Weights of a small image classifier: 11.5M parameters.
Rows from block 13, named by matrix and row number. Rows with one number belong to one channel. Each number is 500 + 25 x the weight over its row's rms, rounded and kept within 0 to 999. All counts start at 0. Numbers have three digits each.
# convs0: first 3x3 conv, stride 2 (model.blocks.13.convs.0.weight, 320x160x3x3), inputs 45-53, a 3x3 kernel for each
# convs1: second 3x3 conv (model.blocks.13.convs.1.weight, 320x320x3x3, transposed), outputs 45-53, a 3x3 kernel for each
convs0.19:496474494510495528494467467450516504476527476546505564454512543440495514417474517518489508548537492477458481530469475515513498542525502497504514494533516538505523525484460504518493503500522524448479478505489479509523466439517522519537497476486
convs0.20:541493514548506543520502535503483494524507499563517513477517496485500499494515520491494531484480525497507530549506481555498518521517526507510494494494467514506527508504507502504496499524497497498552459492484529511490537507523521518503513510542
convs0.21:534533494507497496507495495526532526468520470497526516541548544512463470485500520508531539498532558503531504549538509510473461542474513477474488501481467523558543515454513537515541487515520500506572491520537529494488498457510490520539459476486
convs0.22:440482475488484462526516490506457508468506495501549486466477500517502532474473511475520486510473459502493473463495452492445545492517518478484450500518500484492491530510441484509520541523492512515542522540563500484534506544506484444512506487514
convs0.23:514484513512515478484447468448480464549565530550526544448515483517494519549495503481479479532533487510466470512525500489502498433443443529509491515506481522504500475474483508491485535508506537559507472484461493460490530521495487502486465498504
convs0.24:485496533494517527493497526465506496456516539482542539488506501559503524498520433526509531482484481447452477467502504486481495519538507526517485496490493521498476490473491522495491498471493508482516537516506457494548520476478524488455523499520
convs0.25:510513477464474500515554567475476487524525503535481503477428507532463448511485498544507494505528528517518533582539486523523508575521475544495522522514512485479490503501499521472526499498509556533535490508529462479491510482508499464495529451472
convs0.26:461508521501520531468491464517510507519501504496484461467486543467498498448475467494447470496514454486471448525461488506496503531495466485481489518494510514488495498506505514521476484483468498511493495505507474501492512443504510479484503473451
convs0.27:499497487513541522535539508538531519472480499489535508518498495523518515493524476509490518482471513520494497517473536501488538528492498484480538517489506462486504485544475516511492536481452459498513489447475521472438481438469506481475482472475
convs0.28:486502504513483509529523508518525486497502520487526491493475505557482485508498542535506475546511502514519461476507549495526515506479509497555526483482486484476500488498503495484489539555514495517528470503539528516533493497540536505475563473464
convs0.29:469477488497510528512548493475452498508461544490477531526521504501509466497513518553525512539523484503523500525458486525528506494524458487490496506511518467499462518495500506459472531479538492510529473467510490464537472517569520498472512491448
convs0.30:472488501515519552508489522515518519494536513470527534465496458474501446486496421496497504516504468534515470531507460490498480484485473489509494478472495515524526520533499509523520542522544495485526537494488521494455499502492492498505475513496
convs0.31:474460480507530496534479469565548505603521477561503488510524482451506508504507522529516519495478518501480486471469488491440468479454508485522516478493518475459507526533503593527523574524536468496519493490521544506472471493495501467487484509502
convs0.32:507493485471494483485485484507507490506511501485558523490540462524496481519526471511547536496500515478476473513498463495505486505515551517546480526524446472497454515511479547533507494522493490495502534534548451470456516534505457536522452489547
convs0.33:526497511490509526520509523504498513498523487512533525497475491472478472472507456508526502515497493449482515489476477510477472502545509506516512509495492490497487498481486505513554522477499454503521480512504501524523447485501472511458465510496
convs0.34:541520496514509493478451508500523508481514525505528524482498514529486476561522482499487489506528531532504479520501478494495505465500524475517505464520497475522485453525505480524513526581459526463466514473425524477465486525495456488477469484479
convs0.35:497480464491516474527503505543498471539508504531516549495525485441473477509458471529514505472503500481506465474490510490482514496529515484487537475501506502504484499486497482469497496526523508525538504513527527498477470465518501499491501532517
convs1.19:474541537536525510539510455475512463534542528473529496505484491491514476432451499518491502474500459499533510495482512516488502531519514476469504528516479486446497517489444483529481525529487505516481475503503413479493511502463496459466467466481
convs1.20:529520512479475499487479501499464480498480487522503457498479502485465513462479462471499512543517497508514519512484466466485477495534561525483494441492524520514510496492494505490488493488450488533498482484521512502505508491489482519497478473495
convs1.21:514482489501521504549513511472465502524524537516520540503539501503537483524506548443493578474517514513501512496498457461524501537482492542535518482503492523479505478464466492479492480497494497464502488492521451505542433491515518498523477542463
convs1.22:482512495504497500503522531528501499523523537497526543505453480479494475468488463495492482510503479525501497484499513493487489490506500485520530533499498517490491479475509489501485499504481446522472468519469495501484471487506490525456495481429
convs1.23:547530491486454507509509518504513479518504515518487521479532502490464447517495532480503486462495498551523491521517487490482491511515486525526499511485536491487526535531539501477506543499450493499505497461494448567540472494497487486516484508518
convs1.24:468523517554502517497478516507504518491475490490502517481569500525521469509509513501496502509514518534492482490499516517495550491494502515496459504510523504487487479464468489471492514468494477457487493446517484523515471532516524512521511522474
convs1.25:491475475483503483471497505507494497482483496506508512491496555483507501517511538484435515482492477484456514472479478480512428506529492513521492532537521505537504499455478489483488499540502502505501476478499514503503497500501503492525499487525
convs1.26:498476494506507500507517551494502485493506548496476536494542501511523506492492505492518496485495503500498498508520491513465544518485488525529559509510502479508502498487496517483504460456488476507503529499477539506495498481495485469476527508491
convs1.27:515481508495477519514467547507550491504500487529476516464498509520522485527502467510497463510505489451473447519477466516473508505486520517490487495500492512523503506532550468466465467517488503473489492504476492472456470559473536491497538488531
convs1.28:519513534494448489477468529473472473469484449425505513476531487456532489469476485487516539506504505533489505525509467535482484531467501532534468487481513495479511501458507537506521501527505483476500498494533461529532492559546517510529518497500
convs1.29:510504486507472478433491576480502505501505500517476480526556506480497500505493516502496473532537548526468513490483507513523481537550522503522483519470455513524482491475487490467496497515489481517503533512526482507536494519524518508475475491530
convs1.30:456453499500501491527476509495468489493478482467509501458467485490452451474477488483476476480478489512503467516502504513501518512476505519559533492526502509503486485482475477490474478492485477514508491478521500470540458540522480491481477482471
convs1.31:543499509489525484550483459524518505514509547487488538478473504490515497479525498502505505494508484520505509503533481545497491488559499455514519456515529481496464529529517498471459520507511509538511491521515480538495517484532520514483474519488
convs1.32:520505475470476493506486529496520536526510481530468463498519533488513497468450507443503499501509517520491516551517508517510455509494561515506500502520469492454509518484459518486525537517474475501483532512477475545467498512506530538498497492447
convs1.33:474522491502477486504453434508517507526501493492532476512544514476502513494482536542515510507520530475556489519466476510496540515471508531514511501466514505528524492518514509539507509518523484501477506473470475488497511559522503520539518536513
convs1.34:486540504469556533509477472497528478532443512519513556497513494505516484491492442485514506518448508451487489532507506511503541478486527518531528534489503493495481510494470443493495497489495499529497502510468489492510510473486461525510499540524
convs1.35:494481461471533512487480490510468539471549501514496509487515499502494475494522454466543491443498481459504491520489459519516535512526460527563522492531511493480464488502517478491509488498515466527535499517446494504459495503552481493523484480482